Weights of a small image flow-matching model.
Model: 22.3M parameters, 32-pixel images, arch dit, activation swiglu, patch size [4, 4], layers 6.
Data: trained on cartoon faces, 203450 training examples, 29.2 epochs.
Rows from block 3 of a small image flow-matching model, named by matrix and row number. Rows with one number within an expert belong to one neuron, the router's apart. Each number is 500 + 25 x the weight over its row's rms, rounded and kept within 0 to 999. All counts start at 0. Numbers have three digits each. After the name is the row's rms in percent of the matrix's.
After each expert's rows are labels from the 100 images, of 14848 (inputs lightly noised), where the router gives the expert most weight on average: "peak on" is the class under the peak. Only what is clearly more common there than usual is listed. The data: cartoon faces. In brackets: how many of the 100, against the usual share in percent.
# router: router (model.blocks.3.mlp.router.weight, 32x384), inputs 0-63
# gate: expert gate (model.blocks.3.mlp.gate, 32x96x384), inputs 0-63
# up: expert up (model.blocks.3.mlp.up, 32x96x384), inputs 0-63
# down: expert down (model.blocks.3.mlp.down, 32x384x96, transposed), outputs 0-63

# expert 14
router.14 094:467540475496490470486528519502511526504542480536513533549492506510514508499556497494519514546505504500499524474494488501521483514488482581499527477473542479429535489504471489502453520458496525
gate.3 098:515513491519483521489484498503459492509504486517511530535542502538538523464471429512514495450513479502527524511546502476506489547504475537456517468540499488489500534480502480505547495491540502
up.3 096:492517520469473500470515486507567520512532530560520510494555517444503416493518479478514457490506505529558514495481513507474497474505488521525503541497464496499490430484483450528480480455502499
down.3 103:526481519514499508523487483494467505495463495568485507478510528481522462491548527489471457495523456547515514521451495492508522515520501522496523511492524507502491480507482493520550493505473484
peak on: clothes (77 vs 6)

# expert 11
router.11 128:493419494423539464527465505493513472472500501482512562503510441494510478516466529512506485503488514530506516476465499464496525508495514495486536478472496512491474477501511535509488434470463530
gate.0 110:513504471477489513502508508472515495493510467466473524457440470493483539521514515520480535543534488441585579524494484543529497476499488565501493517510513503486454489505527483534516524478511483
up.0 091:471484467461481513493495479539466493454523514483489469484478498480495505523504489500470492512518506500532499488478514521503521494497510477468538509526453531508499485507510504528506504506512512
down.0 102:479483499489479500521510475480504473493522460546484490542522537449484502504487516503461480464498501467458515475521515446511493469498521470469495530521489486507482530467533527479494436503480505
peak on: backdrop (100 vs 63.9)

# expert 29
router.29 100:471509542508508503506539504521542564459554493516504464520484509520491446519520554458504526514536497525511488508503480492504504483495501552504522517461557508438481514512498521486472520502506497
gate.10 092:478499468533469476501506509464512482486497486464489536496495476483504536495493408494487502498476497482417513513478509458506494473485453500460503493497473483505503530505521496534524475501526511
up.10 110:490513532490507463505523505493492451506481500488494549510544520480506467495508504495507510498473504535519472513525506489476493496493500442490490544499511537508510516508570522501497442513516491
down.10 108:521492489481487494507524490468529486523530543503499512504502490492478528495523418490503526525518510531540501507463508508474511530511499529511464504471536510528506475469482466539497536514509470
peak on: hat (49 vs 2.5); clothes (32 vs 6)

# expert 9
router.9 085:484565484505472504516542480522498530502495485491499481508490528503534501493526505509495498518503530462525520492450451482486486499467517545486485504507533498433500477508455479466498514483479547
gate.10 092:503499509490478521471501508509499488441501481543499528529511470543452434509485540464479507514474534470457485516491511508508521522499463513471503540495498472501572466505503496479493476482539471
up.10 091:484494524491510478475510503584481493484518461495493550431469519473518544486508519495481530495507498491543495505444494466518469458513490505469527517519487497483509471485492487484496518517453540
down.10 099:503488487510500523503481452501464467477484477526500534489526517536497476502522485523501515434519520490517485530520500486494490513509487464533530488504511450477498519524503494511513534495467518
peak on: skin (41 vs 16.3)

# expert 13
router.13 095:518430564528515561523516470524478460509504560477552493466540490497498481545463501516464503478501524477501480465513475503498485517484574472491458495543532540522433493512499512527485534477489474
gate.0 083:505493481491495519519525488503556494504498522489481511501432502501509483517471514462520485494503467482443440491546494507502521497467536507456524505510502471440517523533517481525464488515548481
up.0 098:506540497500521515507517533441480499553502497435446488499464494528515506515496538503504493490496549511471437487464535471485445478535473514507526467510507498513536524516464521488499539509525513
down.0 092:470493473485490515460446509497543527479525554459472545485482531507520486479494534474477453489511507534540506473528552482523511506473522495510440514495477527524525490537493501498535521531499514
peak on: skin (81 vs 16.3)

# expert 26
router.26 088:520494446454506547476461508507502469457507541499531530515492500485503543479496457481534509492455514477504488508498544498501481491504490474501504475548488457480467474458486507470503512458468474
gate.10 113:511468493516513500481505498564556498495513518535504523562444524517476505503531540508518512425524547499513507517471490522495515517470500518471503490512504498470500471471525503508471499522473492
up.10 113:479465468471511514514486503503513516555509535516558504544465519497486493506527493473519505477527518485540493493516487516476556509477482504517495496517507476498500490469458509484490517496517487
down.10 097:478470510532521453506516483497467474495519509523524478466468499521488495508446563499500498499476485488487522511478515514474481488494556504523492480525516533527477512490478499488481494477572485
peak on: hair (27 vs 9.5)

# expert 6
router.6 128:526436520460543467535481483477505483483487521488514544505479453461499510509480500515484510507473528507524478496450508523472528468468501505491518509479506519477510443498485477479465483466460522
gate.0 057:508507483538501465475524490483494530515501513522504532538512509494521494511527534506507500504515483477498496505496511507497488493468496496517525501488529474515451486472485518504500487480496472
up.0 072:522489476469489509513505491488515512519453432493523470435492516497554500494492484517495509513488489513455476523519507573487515472477517514505478534466498492518496535492505495507522457511505496
down.0 082:443496525562484566486490452505501476486506490492495533468532500502459528509480508463528486487512514455490446544491469503531499535503522452483481479533514524488500559509503532552514496553463486
peak on: backdrop (100 vs 63.9)

# expert 0
router.0 127:490458514507444465472546498481517495514484490489461572484514454479526504519471527554476555509475532531513483477475511491474523475522469510478478496468516493508523477503496501514478504462457527
gate.0 096:477461480477483494490498512528523463512496483491505553473497499475493454481500482473456495523497488515525494453488499512508485477523488579498519531556501538508518501494478529534494442495505501
up.0 091:481496489448514486522496480518526465490481493457538486489492528474511530518510501487486503482528492482535500499542489531515500494482478495509468531521526528537517503473522520479479479515517533
down.0 100:480479485471493490493500500511469480522469495494480487510538523529500448476533500481515520500491499525525432486491484545474505527522493495494482513516508494522507525515502515507497540482479487
peak on: backdrop (100 vs 63.9)

# expert 28
router.28 124:494473467477549504519493478502520481475480493487509511493498436466499506501467506543511499497483531528507474480545497492460525485465496519456519515474489482486468440499466500511479439476499504
gate.0 101:463575480522498516509487484457589484502484438488486536500448498538486489537515480528467498526505482483472498514525496495533516486486489509513533482490450505467494504485486493520487501519511506
up.0 148:495486498482503465497473494520501532483519489558511475507544509439493526490463467523502477486515481500529463522503484472466471522495502479500488536513519504510538505486511455501492483509498487
down.0 111:513556526464512517522486497439504487472496480482530510467503469540489505512536547482549508528564491531417481479479513487502479488483529539519506476523457501528500496508544507483488505507492489
peak on: backdrop (100 vs 63.9)

# expert 21
router.21 085:481552532522521483486523472503505543507529482568496480461505521561510493476479480523460495507509491468511563511514456531473477522527530501528520507533478553485511480526463478473520492516469522
gate.0 091:523521578528461479497547495529528531510501507526504519525563539501493491492546536511509427528506502485498525514525505488480512481526524497526480487539512426456516522535542522484470486468501520
up.0 086:529486464513504546501495530541489477484521504479508519549512485477497520479472524512512503478485496521501483510484513527518510510505504496506517532528484531538471480506544497497483463526493493
down.0 089:525471482518498529488524540525534495535480458436523502473497471493444502495497496525507512504518491498480528501507518512488465533476450490496505500498524537510529485511560545451565503460505511
peak on: skin (73 vs 16.3); hair (25 vs 9.5)

# expert 17
router.17 081:509486510503476479486457521478505513514531514515498452545501512512448485481490516468529506533520521558503469535479577503510507518546479494520487545542469512571464544471576509541537480544511475
gate.3 103:488470488465455516490545522477488506535485513508463496513488513498490496496526458566474496490485543504501531516494516471478503508521551466507526505524521518503464493546476515488488495515530488
up.3 098:472525482435473538522494513481516490481506538524450491483489523485526503508454470461511503486522528481436505484497511513507489512510521462549499474505530531497555505492507479496465523494546488
down.3 104:519532480495520493514516483513495518497506529523494460467513486487479475512540508515503509511440517508481497515493503449525544514487452537562524522517513467455500519472512500520540444544500488
peak on: skin (97 vs 16.3)

# expert 4
router.4 103:505451506507489506519522497514523457539488554463525517497463463490489490544507465492534506472493511486505494454491487504483517500458543510470513501478546510501493484483433536544446488461511473
gate.10 089:531535484535463511452511521492514495500507477521487504526554517476487473491486429511517487513499519492445513527449526515476514528528471467505534486498470484477503453497509502550491507508510508
up.10 100:506529501429517509505495517514492488535504496524489515522539507496515537479491510435556489481497475512513496458542483453489478492530524482493486475511529516493493521505489546472505513519497495
down.10 094:511477463531515537484482463479480505576481474543513487484516517479527535507492503477503498486521469513454491479483526515512490484515462511533503494528521494500513499470475514510510525482492532
peak on: hair (47 vs 9.5)

# expert 24
router.24 084:493524449474488514482479547491482483510496509491508509564488507488490528528517433496515517520487511487479490496470560501514497514514429520503514470512503464490546525449492493534502502496500494
gate.10 093:460538491485511496493510522521493498510502470585514520456530510499511528489488507499506490543517542458481510491541505517497560552522522472503472495523477486506490510526510455523541489518501492
up.10 084:448497490487499499494501523472548520520481505535505482491519462557505545473512520541481496534509443522509570513495493533534490479513538518511450494465514552491513480445454477487437538476503454
down.10 096:490504494465521527503510508514519515523528524504494523476514446546503510501524494533481497526547506493551486490527524491518468529491502500540472548552491519502533524492481472517508473530492490
peak on: hair (55 vs 9.5)

# expert 23
router.23 100:512441462474480486506511528450488481498506498460480509474510480444502506482478507511510479531486492513517490506527529488460519458492520509524505489475492501472486461485485514539482481502509492
gate.0 063:499500472481465530507501504519523520483500538519530505502542466518483464497528526533511545492534527480510483514502583468494503510454535502524486505506498534492462480565488531529513467508485535
up.0 064:530516502461514467497473494566523510455498529531505496525482471508509489495444515485491502545514466470498514506516472520472477532491515476529461500486533523488489489483562475503482539508519468
down.0 086:551503502470467510508506507514502458472507444511479529503517535479499494472491527457514544498493508473506512542525496476504471519475507504479551520505525507474583446525501527510480497491488495
peak on: backdrop (100 vs 63.9)

# expert 19
router.19 077:516495501520471467485463529470485536515477488464475454561520516497480505505512483517491470494478542540482493527490523493518496509521483548521512524482545475547515535479561496526487513538557496
gate.0 129:505480489515504524505451504445536496532514508452561495431526493467505490483477486516499498509509479477495501479495452488507550487487479511507461469488459496517518513492526516495485529504488509
up.0 112:464462502515488488484494491452515500515485470513567452478483518485508463507543486546472493476496464527510539516469484469544506542474493494510477480502461517522505528486517523467511480518515510
down.0 112:517494501514518421524534504490535513523536492477506504497514518450525544535508479521473469495528516503484503511477501481491490530513504526480524526532449507541521520462519472522492482520480478
peak on: skin (83 vs 16.3)

# expert 31
router.31 119:495436493464539489528471526455485485466512481466502552516519450448517528459468519479483500513497533503513489502497509488457549482496471501478498472470508484494488500522507535523489447493499494
gate.0 050:501470463508498530484463509513538467543500520503501497522544488482510488497520467558478523486509550490496465505510549519519557511444519537436471471511479481513493494502504539518496479508501509
up.0 050:499476516513512500503481501497498477480504507495537494502479515453476478526506500492491535510505486494474513480472482473538537495487498520503523495513491506483511534477499529507499443524514518
down.0 071:504471465532491553471501527492472533521460507446529492539512503447490540497490481536512503521490475472502487478492482507525473484511542474466503498495494533512497520496558479482516495490507513
peak on: backdrop (100 vs 63.9)